Rows from block 4, named by matrix and row number. Rows with one number belong to one channel. Each number is 500 + 25 x the weight over its row's rms, rounded and kept within 0 to 999. All counts start at 0. Numbers have three digits each. After the name is the row's rms in percent of the matrix's.
# convs0: expand pointwise conv (model.blocks.4.convs.0.weight, 768x192x1x1), inputs 0-95
# convs1: depthwise 3x3 conv (model.blocks.4.convs.1.weight, 768x1x3x3, trained with AdamW), a 3x3 kernel
# convs2: project pointwise conv (model.blocks.4.convs.2.weight, 192x768x1x1, transposed), outputs 0-95
convs0.67 104:509539504488519477486506509468498522516456497490533505482511468505522482513512502471472501502481535481461497502513525534480519467478532483482513532511478506481482477489516489492513488505499537502434510515508444471545517501496564463502522500468523495479456510470492515524552498507530487539
convs0.68 103:513466489472454509537482509470505475477499473484516496514493497525512495465477460557512484509504502478537512468502513537495486496527523514516522506425482508510546529482491534499506541483469465514513495500525488479490473510554442517463543539503481494530504528508507556491505476499508489500
convs0.69 085:482520488494485527543508487517499447512524480495516497534529511508522489518540495483496486500445434472493536484494511517502485564529521533488480498510479465503474517534471468510504472498499473472518492482529568479475488493490493469485469493485478495492500505488496532527492516523492509500
convs0.70 099:515541462491471538469505503513541480486498483506487475496466514468473535523537483490513516516500496478437492525490461500503501480496457498507495522498500528500490485557471547491489513560502546512476489491468507513578475527519441491540536510462465493522498502501508554461513519540526518503
convs0.71 100:509484482464482512489462458519527469515523567490480459487485481526468521484521522477463454488518529518494507506525513487484510498498486511539492510465482533473432507473517546457517501525487496510493502501503465467514468492475501480539496517472512479506513499502541512528486498514511533498
convs0.72 085:470470484527546510494481569517481531492524488535550497441512477498509490513500486491477529505475559505458523516461535522479492560549517543481475502491510501497475513523519509509481509470513483490520486503475504490467520475487511491524505498499527475537478433472471492501559497497443516525
convs0.73 088:531512543509520504491477504502522454499422535512498498560475511477480501499508511483483513536559514516483499505504487531538479539517501497496510539434545508518545494490499466502510478491533478496484496493504487545537439524492518457511463472506484464506515504470506504505464511479497498498
convs0.74 075:474496487524520533523519519503465501501487508505502530459503462499527506465477496534521520495423486505479566475460541494506506493498505538483479497498478452505510493515533506542496531461536510459510449486481504477487462547494498489478462490460537500483489479481509503472473498536464463517
convs0.75 092:481496506504484473503545485539508472461489526513489548485548467488507477515509428519481524515455494469532524468515507534508570526502464487513466485497498509523489502554513450501553521521486508522504487480507497522540496496512509514497507491470521521504525520537541450451511494536515488485
convs0.76 106:543509484485526476516521515534486479484492485508498496537525487496526480505472513498491496525508522470460513505470505440529479507487458487464486494449488500519486488506470508483476466487508497498482492519473432506512544489476466506508465534486550480505504477517543540459473518481443504533
convs0.77 088:503501484519539501519503542488509499454509463498513523503481481464497510533513480490530498517508496486526518474524492501496474460487557495506524456498531554482514469463503473535457468468507520475555529488487581566505512476511498500507518520491466459477505443475539492467493505487498502470
convs0.78 085:470509495549523496477516492563481516490479509520484504519515510463528539529491472514477496501496481551592479512461558538490488487480474495465512490461493479523456486457532504501526519530517510524489535507533501506507508533456503467556506455503497485539461487518497469514524493516474506474
convs0.79 096:505464512458518511487513508535457534513532535554505514498514474479499485509460468522481521543459494520498490493502509527495507557516499495536483474514475503530506519521486449524541472495509486530467453544489527470470520518547497481519511474499475493491552464514507523510533524505509496545
convs0.80 080:513514494488517490513505519511504528488453522485519498479486496528497521509481500543500479460526501488531502522482476548473548477524504473507530473525451546513498514545476526488500483521485480455510520529484513501489515487514550497524482471508506481438536516539535471511480507483448534530
convs0.81 102:506494538474515551502535497466475500514521502495477472537523510529479497477452489473495477524485528507495529531493475523491467512513495540540506459489493488480493509469527509496474527540483525479488488501515451509516456510492493512481506520562507484559494527515490542517467497505476497442
convs0.82 094:518484471501575543494497490501483492505491502481521455485525442515536506473518477491512492486560480556476459506538490489510488490521511494542489534569524471487469484501524550510489508474494483484509478486518502479502509471488523481455482516519533494482493505484534490463520513524499502513
convs0.83 074:498511507465480492494510458505498507516526501515533502471524533464558503523539506501516494467503494512540476544501494513490537477516476501512459486530490453541464525481483519511489504517543536508446462496490477496502540471498523542489488488559493471543522500512512478495412502518502496516
convs0.84 087:526499473513501467517483502500514463470474538514484512520524521481478536504502470466474537533517505507485537531510500504443510500493515529511477492485477461506504558556513494511514496538524461502485568481507499473473476462511445553495474505535468471482513479502489487521525496474524490526
convs0.85 100:468509527471525496478490485480525491460463520514486512517499481549544495518498477508509513505501507489506547475487541497513500473470512499473491494468524498500495475504448507489475524519490464495536486495492499519479508514438475521504531511495535523510536481506506466467484519523521538488
convs0.86 103:509479513517522488524469524451487524525504485501479530514510486502497481491466513502495473512484480503456522465508518533484488502519492510527516475525458490524533508530500478531491524488496502495522538498548532490503468468501399479486467509486515484496498505508480506533520512529532539502
convs0.87 119:495530539436481542520502481464530523506539514499464475469500532478474513508487483474490527494462556515514543534542485490560465502551491527517464548514504501540476519472479491510492523513510509499456460468447462498507523478514546520512512495518468504520485500477486511514525516496485523488
convs0.88 083:529479497489532510484521457505472481492541526542491512526552481504496480504502473495487512501557486487491502478547508467511525532473512536479462497525513492478525537502527447528495498493493497446537487485482467472507534583487552470496529517492480532477505530475492502545473488491477509539
convs0.89 086:486516489511558531531502503459548488521522500494529508502460495554502506522550488480510458523511466507502515461523490499530497541486482507565474529516496479485515449541482496466521507494501497488552471544528498521524482465500494521486439485517512477483456496510494455462526504514469491495
convs0.90 085:492499474523547458481500499549502448503495535528514511513443488469482505510477522505525532487466529547476468499485470542498506489517464525511467527525545546474503471471482499496518468533478486477517452511546483498459488493514527476497524525560465494480489488502488527523535520438475515490
convs0.91 112:508520537507491516502485481513467479486505528513523536531524556524493491481507496487492510493544481498491466497486476523503424469508512508471488492490479492479471500482481518510499454544485546500522478532479514507492521499514512476497494515484494519540486517469525561469486494477469500460
convs0.92 094:484520474497512489544542480507471439486526521533485488509467472529483542522501460449473490514473506515522509518505454501530490494521531472482507508486498525484494524502466510549477493462525481431523504512499505460516481513459515548530531513511481541482480525467504479479504522438532499507
convs0.93 109:505469483540532512504435514494482518501525481541494498520538499504491463460492527520534554537489505482503520457495534541505515485487503490530475487492495502508509496522471510470466529475508499521520491502536537488485512481460409478439449475459531521475526477508476469508502486491511536471
convs0.94 091:480495490515512507497513524469493478494462518492523493510462492530496539461469516497506529453518554523506475512514545582501499502448450498498523508454507506461491496517489537508477497513460499513511450489510524523502456491497515520471489543435506480509502531477497487492546488493512469468
convs0.95 094:479505479520461491466465515512477508472469500539484534481523482518485524488491512509533536501512478472464528515503484474467479541506537513482505505541462477486479501491518484471509488487517464502537512468525516528515468470512494454451508499537529517478538502495500467523521488490483501485
convs0.96 091:532520499498498492490513534473500476478497532501485505527483442527541510544485473503525511498510519486496499440526492477533481484508492530519501496441475464542535518512517552496474512506506524467492427492515524480506453497508520505475480507513522522506484460487485516501538525529496503527
convs0.97 097:487503535502445515481529496480524515476508461500503504517478509534479448504530502495469479490472491537540520492500502561497527536538500496491489503495540489449487532527509501492483515456475437485482481541468511460529500481496493523526519466494494496534516537493488488532533483500490518512
convs0.98 112:509519516449537517491517525507481502504497530503502493512490469554532543503522553465473517470459497498492512503454511483513478472452492506447511516478514482491514460454484495462526489477514510463475490480531504508522548511524482491502477519521497535511517499479473494494469522508484459519
convs0.99 092:518504492506476538520479537512477491458483536488529499513526523483503497545482518465494536521538490480507504518493497507467437473486484500538444483503531518469487499499526475502463532535519506536529485484497551489481516502478504514479520486485484494500500502507469541470479496502486528508
convs0.100 099:506537543522540477463525483544479452492528478538447502487544527512478494509484442506507527504537489477508526491522502513508448480527517525562537485483518536493471484457504510519537495478508506512510499497507522492509474492485475484503464496474493507499511469495483479479478524518534525532
convs0.101 087:553459524547545466489514502445498481458499528521499484488517523489519514486492528487505504482512512575507500525503488445490496520490509528520493530486486505479514545468515534488456490490532463478499500476513477499501521496495525442512520508505538466461484466465501486488480488482478499457
convs0.102 110:501504503529531546495532513477531545471477490504475529492478478503485450536541512480508536496523512526487457489510494524516500518491519510511489483500493488475473504477492473468472478514508510526508486494437496523526522483535527485514481486509514530470522511509518472467462500505481496475
convs0.103 073:493497476522499509531534521562526503516545497522489506508477526484484545508495533511510462516488478529509468522486478516497461525500491487502548505513465490479524460505515458478505507528515506492485491510548520506510500503487467500521469514531511528498537512480495475491514519497487504521
convs0.104 085:506510486512498483483459479545521473484492528507504495512481493497472554469530524503496504475496471562504441491487533494483469495492497508538504494487531527492459460450483555516506555505489501489504519511484520518528447555476482534515487490492520481463519506493492517500553518500523537507
convs0.105 078:515485500452470513513487493525490480493504496477533530525482529463477484547473519531535487498493494485503536491521497526537455498533498492487498478489507524528499489482487537508521491573497514521469510528516486513546570527499509502523464463495526488481454466495499508529469529511513531492
convs0.106 146:472502482506491444535461483502533530524490451522496497490516486461508459493491521498480486472488514484495520501482515567483497487497511509410491484465505476488471512471491505515498522463534519496468526513484509456512515526506459520490495490486447549529484479471500418517440509477489492483
convs0.107 116:505513461532478485459475510533489501479467508470497508493468485494485484519488503493475485518480503477512485473511533497495493503521464500495516456497529491531497490482521558499512473487486513505498494531552524527486512518491521466458466505488499524464505452529507483520492476555536494493
convs0.108 092:465542485492493545481530532558490474474499528460512498529518504499487480536527481469557497514496495510486534480505461554462475538486511520539486484503513499544469511471447472523498434475500484470456502527489511460514486470486493467480485479503467499461500499481484500535507487510482526498
convs0.109 098:477520488501468512516490549477534565557455520480452499487519521491492465500477495485518495505493501457532495538492484538512548492498502503515482489471514509485500516502491497499500555521508463516526528510457481491491503492479484504496532524485501548485502508500491494448479501533544477546
convs0.110 098:463516446492484547491499517502521597529512497471462506502530569513509501501505515481532497519459505493498500495494498501473491500500548519461452520508546511496524479527526461489534509528508480504511502534485509529472501482526484502510478450514524497511505498496498489511534533548480557527
convs0.111 082:546484480479502507521505513495520532496485533496520533512546536541488521515470495516503453518514539493493546492493500510465521493491545508510526503503512501449457515509476491497503525463518487482494531534468488473486449472533479503509484527545519470537484517469513475490528493531517512483
convs0.112 095:479477476486458468507502450510496524552486477501511498472511445484485485496519539517503509501538513491530521519484503463461538520497481479507537526503486454494500518510503462453500547490525471457462515529483520481485490499523507523507493476506477505459517529512507468537486539512525483500
convs0.113 082:526461517525478498509536493512528539481473491509520525487483451509491457518481548529493522513509525492494459484434503519476461446457466483540486479509461463497476529463524536481502460469533525539464505519448515474482478549494558491537511509476536541495465461494487515475504485490502483504
convs0.114 113:517512514516459478457547522536472501519468521520504499511480543533485540503505534503505550499497487509485499498498496512488487490502512424447504492466474498499508481525483502519515485519532508474532506491534471545490526548486499500523492468469490481540496459511531455484517488474522521481
convs0.115 078:512564493459510474509475551509517512487500504520499482557499493538472570490511474474511484484479525501510462528533495473537546524499484506441514520537476499511514508494517497469498504509502516500512507526565481495517472548468509510517512507506487497533558471478531493427482519520514502473
convs0.116 100:499451516534485481515515505528523470489488460527514521546461539466487464506517484526503499517550516514482501514515535528483474485502445479527539475531480505469517534484514497482470498479546488525450516517522542474494490497531543515453535511485550530493506492536527537485499522515478492526
convs0.117 108:486510497512518482501497526488543522474473440482485517474513492541506511499509483459495517498515523535512539491524533483486514526513475488483466483501479507478529463479451478521451523438505520497553562496489460485565513435476510502533501513508509459476470499483479518508503550449525511522
convs0.118 099:483487507519466487515522499486527504490499501505483464506484469519440496480509492553518507512461486480486504548501514479491480509502508461503490518471504525508508526530502521507468545469499519554497475534523522509494523483462464480537493501467532494539494495516488444488504542525475487464
convs0.119 115:477566510465489470487505492474492497551463527453492490558480489497471473469554531434480475519472498526503485513495486488498512498469526499450512500478535513556482505510479496507515519490507516475448533480506512505530502453513497515516502531503488519506512501506494451493464489539499447538
convs0.120 109:510505492477519508535548478479532498511534483525521477518467560496496440508495565523516483511497494535499465505516505496490489523525509509497477496470477460482554475544508500507511510515551463524510474502467499499498475501448475476504472492484478457473503451509476507498530472511516509513
convs0.121 088:512533537470473445473493465448471493517507520447463490525464462493458525513445453515476469524518472505485512501502501486519505515492473465530477508496508498495484460518474511524459483456509529562468516503533495521532466484487523520478506531478499507521479457498447461498495483496487502499
convs0.122 117:496561540526444500490497474514511506544501542526496509526488465509492466474457490493492459481468536484453501529515498490509506515512467508518508515488463502528553542483495494455488508512511502508491506517538505468505440516517474520481551505534501510513529502538457532538515505508476515479
convs0.123 094:491535484446486524466532500553481494539522524533506501532478502494494495475524499492482498497531468510506471487475446549486525509482503497506494472479489480464535479541521499576462459502478487501496530517535481435474492476498534513466481468506486492501503529497508470515513490474496525508
convs0.124 091:526516515492550446474510520475505479445497508491507464497480495453510493534496454526492496499469468522466507535502504526547498481512502537526533455530525551501482451521521527489497508544500510486495491500491487481511462511470513515506530446477496463470493561489494468494535545436522475495
convs0.125 109:481528473481509528487568521495500550518502510529510472487495540498487496525500486532528515495487487497472496488501515493526486495532504491503517518517509486447535487550480484497545522485509505468561513524404473506553506523519482512498457473520478489493513530552478494480492501505497511495
convs0.126 135:500517492487508515467472484532507453507456523535481488526517513513519501498514468510498524513504531493503543527478495508469504475473528487514534511441483534493501474474488535486521541530495542527457506473495489508508512508493477504479553496514497468554510519542493489500546469458519520492
convs0.127 092:498498516460537512517530508535466496495494464487527515475551512539563461519503457535492501515478491481509490535502490479496481515572522546510468501508469484501503520489512523590492497468498469477519496515473480486502489470514515467460475522499476501487510473492507472523474536500487503506
convs0.128 063:489423487481506491492514508503498509482547446498494472480476508514522483495500461538516459509498524481481484504445445513488473501527540490515504539507483492464518487516515507501535516450542495485531507446464516527512517479491514504461542508503492486487514466500498514509555531457533476494
convs0.129 092:505522517474520508484505440510471531507532526482468500521488490521487497529479550507507470464456493478481497483497503481494438522535497521504510460456510509565511479522521541476443466479430456521496496541488485493478498459504507517515490473516520495529483493503502467543514512478532532470
convs1.67 119:489514499494504446480475464
convs1.68 103:459468504468471485494525488
convs1.69 117:496544504523545527506517504
convs1.70 107:492491494467496528463513545
convs1.71 081:482489498543531510470535486
convs1.72 098:496504506521563521513518516
convs1.73 088:533509494517541493533512534
convs1.74 082:518530504537522511523518539
convs1.75 084:495481471497455475459492507
convs1.76 093:483531462470506464510508477
convs1.77 116:498518484465487474505503446
convs1.78 100:492483490497508480482438476
convs1.79 097:483475508505541530468531507
convs1.80 085:461480508474453491499481481
convs1.81 091:512473508535499489454473522
convs1.82 086:474514476497558499479510482
convs1.83 114:463504489505494459476506458
convs1.84 116:508493476515474462508519454
convs1.85 106:512482518501443470508504523
convs1.86 074:475515479474536481467525484
convs1.87 101:477508509517464542502470475
convs1.88 089:491485474480488453464505475
convs1.89 080:491550494524511522539517506
convs1.90 112:537495525510506521530505546
convs1.91 096:478484495459498509511488553
convs1.92 099:457525477493522508456505497
convs1.93 076:478524479477536488465524481
convs1.94 091:442517492484484489517485472
convs1.95 107:500507498456484456463497508
convs1.96 118:505512483516501510447456505
convs1.97 099:500506503471461457484467502
convs1.98 108:526499484474494494545533527
convs1.99 085:507500501498478462505454540
convs1.100 098:478484468502487485495457460
convs1.101 097:529521510517494524518497555
convs1.102 097:455499479500554508496510492
convs1.103 099:473478447492486493470499481
convs1.104 086:521542519536492527511526513
convs1.105 100:501469475505469483455477485
convs1.106 090:488482522492566503512510501
convs1.107 089:477469473471461523481504514
convs1.108 105:503526489514526537510550507
convs1.109 112:545501526488525501541513517
convs1.110 100:475487532507473481480510454
convs1.111 127:475513477450498486477487471
convs1.112 103:435517516513495520500510511
convs1.113 105:480484498497465462502512454
convs1.114 109:455503489509500510477523453
convs1.115 090:476515463478465472470502497
convs1.116 121:507498430501488480504487497
convs1.117 098:461470545493517512522512510
convs1.118 085:550531516509527505516472508
convs1.119 093:539543530504514509485509472
convs1.120 095:522529518505521497536464529
convs1.121 108:499501452466503456509504512
convs1.122 085:478464483518488484533466524
convs1.123 097:556524508514539502510501510
convs1.124 088:537520511540529517498522524
convs1.125 099:515460517484517533485482463
convs1.126 104:502481507460528487522456513
convs1.127 110:505481466479449469499501507
convs1.128 086:511513525529543512530520523
convs1.129 105:455462486486506481485500466
convs2.67 083:488516467508482520510461502528467469464484501515471523525472492494488461514504480492527491499508479518472521455471462537467494486478529493474526461515481501517490499584488461454495524474476509538526502496498460491555506496511537480498499524495449486478505514510474505523506518506513488496
convs2.68 095:499517514545474481493494490484494538463516490468483480537509489460508535500508445437512504483496510517476509503509444509514516513480474533494480491477486504508479542490471520541525485474497525459526494498465518494523516525492445511496487448513469504535484478492528509502490535503479515491
convs2.69 090:524505480514515476534475524450481496518562499549477484473483494506470501529506489495502488492523514470506507523494485461510452498528483456490559512540481487529512493511533544505509546529491493513495505524494514581487507474503554509493499491503488469485492470554516496502499421485477490474
convs2.70 102:499516473492499549539530527485463452457447488509482509471529502494496481560522451498487501513500495508504512504507529539495511511544484537540525489474499470552516496518459484478492478559481506502498490482503499453528503481477481496481477493496521496482495480496487478459553572474506498459
convs2.71 096:481517539493476497464512526532501482489501445508554470494532491529532508477499531500512467499535500470529475480533465487426547516527476489514474505487491491514451492465482495507489477535468488506532497510508449503513491473503474477499522541525503500454509477541484523474500512505490534490
convs2.72 080:546541511507492437485528454501484519476493504475515496534520496517497479498500504494503510463519511487478487522475514511522474577545540480476469526530514540519477519533514530520530538515518483529443510512499476498455518480482493505495496512535568485454515473530515548511531495506517517433
convs2.73 083:499491512535498446503531502491545424477522503490476516466478490495513488509499474497541503535481526496474486506496507499471506528483470519501477456529524487467506511481466493456522479526544457545502514505505489484475513528481486523485427484529524487433494506520492533516541459513493517516
convs2.74 078:491507557499497498499508459522530501499485511485523495530508514520498523523460536505506488530514499476514489567485459484531511447482513478526491481496536505491463505530482495476538556450487496498496480481483503504487508498513499460527483477468546501522466554529521505481533461520510538525
convs2.75 090:529470450474493475534535512476483526500513524523501444528498487499494535506491469513485485529510559484498499500501473483563510507488524424489520437477486490456506486474550505503477490500493495495501470465494497511498538500486498500485509513545514443508516494531471506497504497494512517495
convs2.76 103:486478567526508481500507508544469521494471498482500496499548510492507502506511481504506516482472503540494527521492479510460490465521528513498512504496493478483512541514504468524466563503473496490463515445513494445491514485490522561491504459501471477507500504479493493502500534475501463517
convs2.77 088:463510495468503501509499567503499510473469544488576476528488509519466507473471456521479497526497482488492492509511505527480511471482499506482467475510504528523505495451542525489499494510478519466540483494508465528486523459490477536525513532499492562499498486520492476485481454497489527488
convs2.78 082:473492517499460469519537530460461532530506471484502467545489507498465479476557484515499500517444473511468522464478498529481507550506507491472493467473475504475508496527550490515514525508496481479443491476508540471469498509489522552502504464494490489490507529503490523522534498529495514463
convs2.79 105:515511514483523528490522459524495513520500497496509525492489520510489506507521475503528496531491541487503488495489498490492516537501457571540477498449462524449489492493502520542558514552498496462520501482485507532453527543478490513515478471467522496503535494461493507485457541534469554499
convs2.80 076:475545535496495540526502456472475482479519492498502486492507471509530509477500492489502504462508540512511519506446514504463479462527507539455447507503502528521473521485511486522520500486452500494464510508484496525493516519441549523463524507471516534510528507492509489531514532485438481511
convs2.81 090:509511499520532500440497467502487484461534495506508491500472506516446516473497505485502488512470537528489536531512528539438466526513452510545504481451507486538506508522512531514497498514482470501512475499519521517530541535506527464517503499514533507475523502526531515469492460472485528518
convs2.82 131:495537488519479495453476499508449489442516494518463488524511505517479475494508459483526502493521520507502502493478484500492479517498510515503486404487502478465502519514472464446498541484490511515475480493508461476512557516454468514507489495501477538480514513514528452491474535504500503484
convs2.83 093:495488464478486496508478523472485484493552504535552496506526510518489451462540504520509512498503517530489527513510511483499466520505546492492503495525538480511523524459468474462514508432448547485490506498521493464489499486466537471499545544524528494489484544516511476496495472475466485494
convs2.84 094:491467495474499526512456548535476516498524505478518456510506489509475491477439501504518487503516485516506518497549537472484471512459476519464455501485513509514497503466483509503488524516468498510529467513527531458491500508502483497494494479492537530494492504474458501518463472481492488519
convs2.85 123:500526493500487548457489490491513510481474476515487524514501494481574506535486520507455482501503449515480467486544519534485491495529497489496471473512501508452471539511484499505498488451490491500528514548505481459527486447480480494571501501535475510541494495475483519534489473463521521493
convs2.86 127:481526472517454541617549507489466501514471497484480482471485509507494499514546501521489507514471455508465564471486506495527480512462485514499482521503471520499495489503497509500479515464517522496495525521549504545494490483498513528491501489499448455536496448512485447479514524486508490492
convs2.87 127:489537518506481480479502494567467475470463482528451501482503511486529479564527501539536539450491522521448506475491495519557515475494502476521500535525491473516479493482527477503506500499532473479492504475522467511501467554481525503502501520509513509431525491520476499535485511497525514496
convs2.88 081:518440464530495481494485480499475497475539496488504475519498492472512457453501501511503494534500479477485500540501537538450481509500501449459529498443489526492494479484520525482490453465518525483507458514503484503441509479527510538480474471522474483483476503516456511500483541492494451522
convs2.89 082:496495486521507484517478483465532481549536517525522479513480495496490508496515518502516478512473498510521504464490529440420504542457468516521497537522502472508473488493502496498469495508528499513499489505538497529440539544516489469509490459489531479521492493510479543526540446507488502508
convs2.90 096:486496465491507478535525500535454515455480485493502502506524507509471487499530472485452482532573475525555488495521524507507517535535466508483500508523490480489502492446522486532526517494454539500534514498480479514471501449497510488489499553494461495496489478495512499456533566497459557509
convs2.91 116:490510524517488519503492505527443440499522495508491504503491499497493508536518483495493512514547506515484511492496473491449535462492501519529479522489507484514536481503531513494523531504472504534500504494484480493541527533493495493517520482496575528437516505524480546513488494512520500507
convs2.92 122:508528477508505510501487477494496443487556515476536576450526514522528467502480525496526528526515484526475459520492491483478462490459485560508521486456481518541515455488489492474503516525534487445496505488504507514506502486552470526475528470489517479519512476485530462480477483508493443510
convs2.93 119:505527490495478518548562493460454491515447463463506492477509503523528488502544504544517543501457500502477498501493523487552464526493512516480467446487478502505512490468516490510472487543499498511498497491499484531444504510435505523488505494497444481547487462523530449516510528485518472523
convs2.94 098:474481507543499512522516480510485521516491494500524560565525488484499498510494531477481510513542470499511532510531522525467532509516494505493502532471492491514504530490533512488481516547543510514541505531520484458446510522514488541478515510516505467460500471447501469477514487504508499521
convs2.95 091:487503481535488513501417516511477512506478531504510518524510495509466504493505457487491497486490513451470492504460456521461524525558487501507515457516513512563524518537521517550476525476473516493502489490482478475513528458493494524498515507493503512441506493518466526508493502509515479480
convs2.96 079:450494491515508502463509484515530521496524490486555503480513477528419463451479509460500486494481494479493545494467465511495523518478509517488462458496468491513501501497486522530484477540487468469543499500505502542428535493494493493486471493475497510499512471497527490494478490512499510530
convs2.97 071:488495502478501477528479495485490520504490503534467504470458508492511508509505499510519495524560474506486512473454525496519500467437499483528491479510465497495457481530488443470509498423533497505478522507544514524515477527488537516539482517493491487521509502513453466519508542522478547470
convs2.98 103:515505501505499519512486478487558500513522475514485500496496505503543519509493522432500485501476514483469489484502475460503510513513498492548515528494487503551512478505500495534504484481498483497526531509499463508555470502510530512474465553510434496529501496495516518507505474489430485503
convs2.99 092:506462564478503521442501480528458477473512483505510547509506516514478494504504562507523495494511453541483471529514479509488491449494502507526468519534495509505477481497508464496455468518483494518518487519527480524502483449529429470529471509525520498456504492495505476528529574481502495489
convs2.100 082:491520479542497477539520512487520535494524518505504492513497483458511484511537499492504496494481507495493470463487473506519477504438493444474482494452497488465513485480527520426501535519513515498542519534523493527471468477513512547505536480474495506494481512552536438493459483496530518529
convs2.101 079:468564484494474523517490495491520499461534477478508495530490503472492471440525478475425470526524509506483524519492461565459493481508503477502503478475506502497530485497540478497517522526519517479477498522522503506437526498461527486501495509500509509511531477502477476536490497470458476489
convs2.102 107:517471475509499552498441499509482517519477472484506494501551490487497514560515537525509531485475514485534475445515457484507493476536491491482445488503494500476499500513469514518492518503486522517480530485481477423502539509488457521492453448521508504484522505447473527521509448511498461495
convs2.103 074:492496477492512488496540526472517502485538496526437502482496493492542471515489518467507499462465489529513464526552474493485475534449505540473515479534507488533494489464522482505521476516545527495478489534513492533465503486495448529521535491503514490539494460518497483534463493498493457522
convs2.104 068:495496531503491494476482479495456501491505473526547509551506521509485490456509501500462496493528507510502525515500485508505506516507558518515504485481520483508501487524499524546466520507470511478501503493469488501508502466485508513501546477530506517434476476515492492488521489488476527488
convs2.105 078:489535482472482511492509518513546530525484504537475530515523508495493478525521510497523503502519472502457512429523478514477451496494455502506481487464463507507533526535501521516481492487505514505458495485478474476499449527504519471553453476495491533494503493510500500513487504484456533486
convs2.106 137:480479526493502477529514527521471515491456556501453462480482507483503490514514442466493511513572491496526504503539487491496508482496469511470505498488510522523498519492521496493494479573462537525519494511467499522519531486512502500504526471501514563492499465525490511485461502512500510525
convs2.107 092:483481472470497434490500540470549464489464532511548472493533484517470517479472489516495532464514533524506499518514496507474464556487529453458506486539497488483549502496512502482512465523480541539489484488441526553497504505546488505491529531482506525493485536505452504528531459466496509506
convs2.108 093:504478481518520466507524479464488495502502507547497510518480503493519492506487474451499527473471536532489547471514491476511508479522446531532519466522516498532467486527484491522522522516517495506446491519485506514490487536489522497476466560488548504522533504488493508490528500503469506475
convs2.109 104:539536517558527479494527472446455526500496497529499490485493509508519512492487475541488494498464507506525490478473524490544487509534503516485514484547492482472489494486538479492522500503515519470480478506483479480464499502508509479517458548467497515451485513484543501500465515528492505484
convs2.110 098:530506460517515458471525512508510507470503460501476521491507488509513497528534545516561473510478487488542483490476505546483508484447503527476453483497506478520502487494489490447523483488479515522530558514517473475529489474541475501494488542472485500455507494515516476506485544508510489514
convs2.111 087:528470475507487550441538521492442472522511477494496530513511505499479489469508487514547499527522506545503448466496471495485492531507506520463457476494542501494531451516505510497508471494494500482531494554488533478506489522456466521481525453527485493512487502528493506508468502496503499488
convs2.112 089:509516474492503493487502508459437476494485467498514531504508498534532456437508543495467482518572478499484525489534493522516491544555504445501489456487497506517516503489489482505488474503483506515454485515479492519534505550492520457494508511520488504479524508453474455498463517497519475499
convs2.113 086:547449452487499516474499495558489483483503490502481460497522476516468505511519492499501502460500491511510481506561503527493517490511524512480480466555495489539532476465496560482463471529434500528495495501526467532487485488542506517515536480524514498506504496536495483511510519492530479516
convs2.114 116:483485535496514450524553551471545506461535507459532505438510482458452513522510473505511532515456491472514516500521491499503480437489442494481528521501530487485498487485531512491497511494487497495499489482502481488514576481494497490455524522467526535511498447509508522527494471496537497496
convs2.115 087:525504495537475502514477513495547513520494510493527547494514501517526492532504481477506514523477454506506483539499493541529490489481511432455516554451509491486475486521506485512458512497509484513487509507493508499529501472529534510481519505505525528542509478530502506454482481515466499528
convs2.116 093:509434471495515514518450479480451535492495508527553498522490507517531518499519484508482504502494467529481479496490488518435482472524522460503495524492524505563509505479505471527558472498477520507485491496503479465509509529520522508504513535532560471475470493507512465492426549503509513479
convs2.117 102:543532513509483470485489529486511487499500521483438465535490498511496465485480485459471490464474524492519503516493493492538530501481530486519514507504508524485507534497507536523488477511529496523463528495452488514498506538476482455499481513543501464542514507553553495502575524482518525498
convs2.118 114:522520532499503478476486504446505477491557511489501481450490491509461493507511487474548487515469507505485519530480481501483484543491522504497506498485471486468479498511485497530514492459512452437499452487509523529481487508507522511454478494483518479448532509484565520503515479502523481527
convs2.119 100:526487519495512521519489490496500499476534493511473507499523499513536500498481525495513487481515534523514544483446525475474523521469518519507520488498492461492509487577460512515521487479507512513513503500491478483496525498486501489473507536472521511518534483472498520486511571517481504508
convs2.120 105:498463497486489512535553469507478533542460488497498538468521507464482495518484496482482475498460477521513460512505484511511465503488480505523535511546519514525481492468513464486481459514518487490482488518472508463501507474498499492467502499493515496522500536489505491535542481531463531475
convs2.121 095:503503450542490501532468462522507530521491510439489504528482509484531464461511478535459510498494449450485487520484497522543530515499506475471541517523452492523490523531542491458483564506499469459497523465511513540506492471490495520497516458513501504509455549507468504516523516488510515477
convs2.122 095:521490468492493499510496496496460455474490488510486468499505489524522460512487504489510484521468509494499463505487470525546542498467526523475463504491499528507476513478476497455512446495496501497499508500488459560509460504484498506495483534483465498473490472522495512490494518473495535494
convs2.123 085:486477556463497528461488506549507526520515485480509456511518509499523525487487512469515485498479522539496452481500533457521529472464564521520537571497518495523514478467513476539509494471507461507519514501510510527486494492499491502516507427477536477521480497443490494477469433496517482489
convs2.124 083:511458451483480475491473493515462493504514483501493483511540506484544474471451520539519497500472507538500464490522504507494530447507522516496536524497512501521462484501516504511494535551510507478487475522516476494526467454533486497491512445514498483460530517542504501531455451474482473502
convs2.125 112:507517573559487521506440469508478505488487502476454483512500501525484519552554549497493498505468500493470461487506451497434482537527503488531480471462512493503536518505467538535540504481484495522504498505493494475534487495539473506504471505512465493507505512520522501491483475506533455447
convs2.126 140:550512467484489486484505478536499496488504490511509482505496506508512491493529522543507546449508513523447488525469558485571481549479489500473534488517486499479492461505493494543498459411487511483448501516495506520519488496487490498504555460463464492508488503496515479503488461505525483498
convs2.127 103:484505497515533523502526514465529485516541502499492505489513515485455486493461534491508508481569476516490497501501489493533541488450495539501548516520546492533497503487499508456475553514497543474545526508468516520537512525495538514503519502501494493499498542477534499536489523473494536497
convs2.128 075:535517507480497533528483522497461533490490522498516460498508504513487503498489520468513484503507517505480519517520463518478528479462537490529496514473470505489490491524463503480504518468506476528493476531491477491478483507504527531510467493491516468502540531450497515497528471499431487517
convs2.129 085:495475488475464551454503549497459473508484493485466473509469472482513506458498517504481490524454499479510487491537532491446488551534490511501483552487517492486489508495482496497446522549483537521539504505494507526507498523487516497476496457490534499471507516502511468465541502455556462497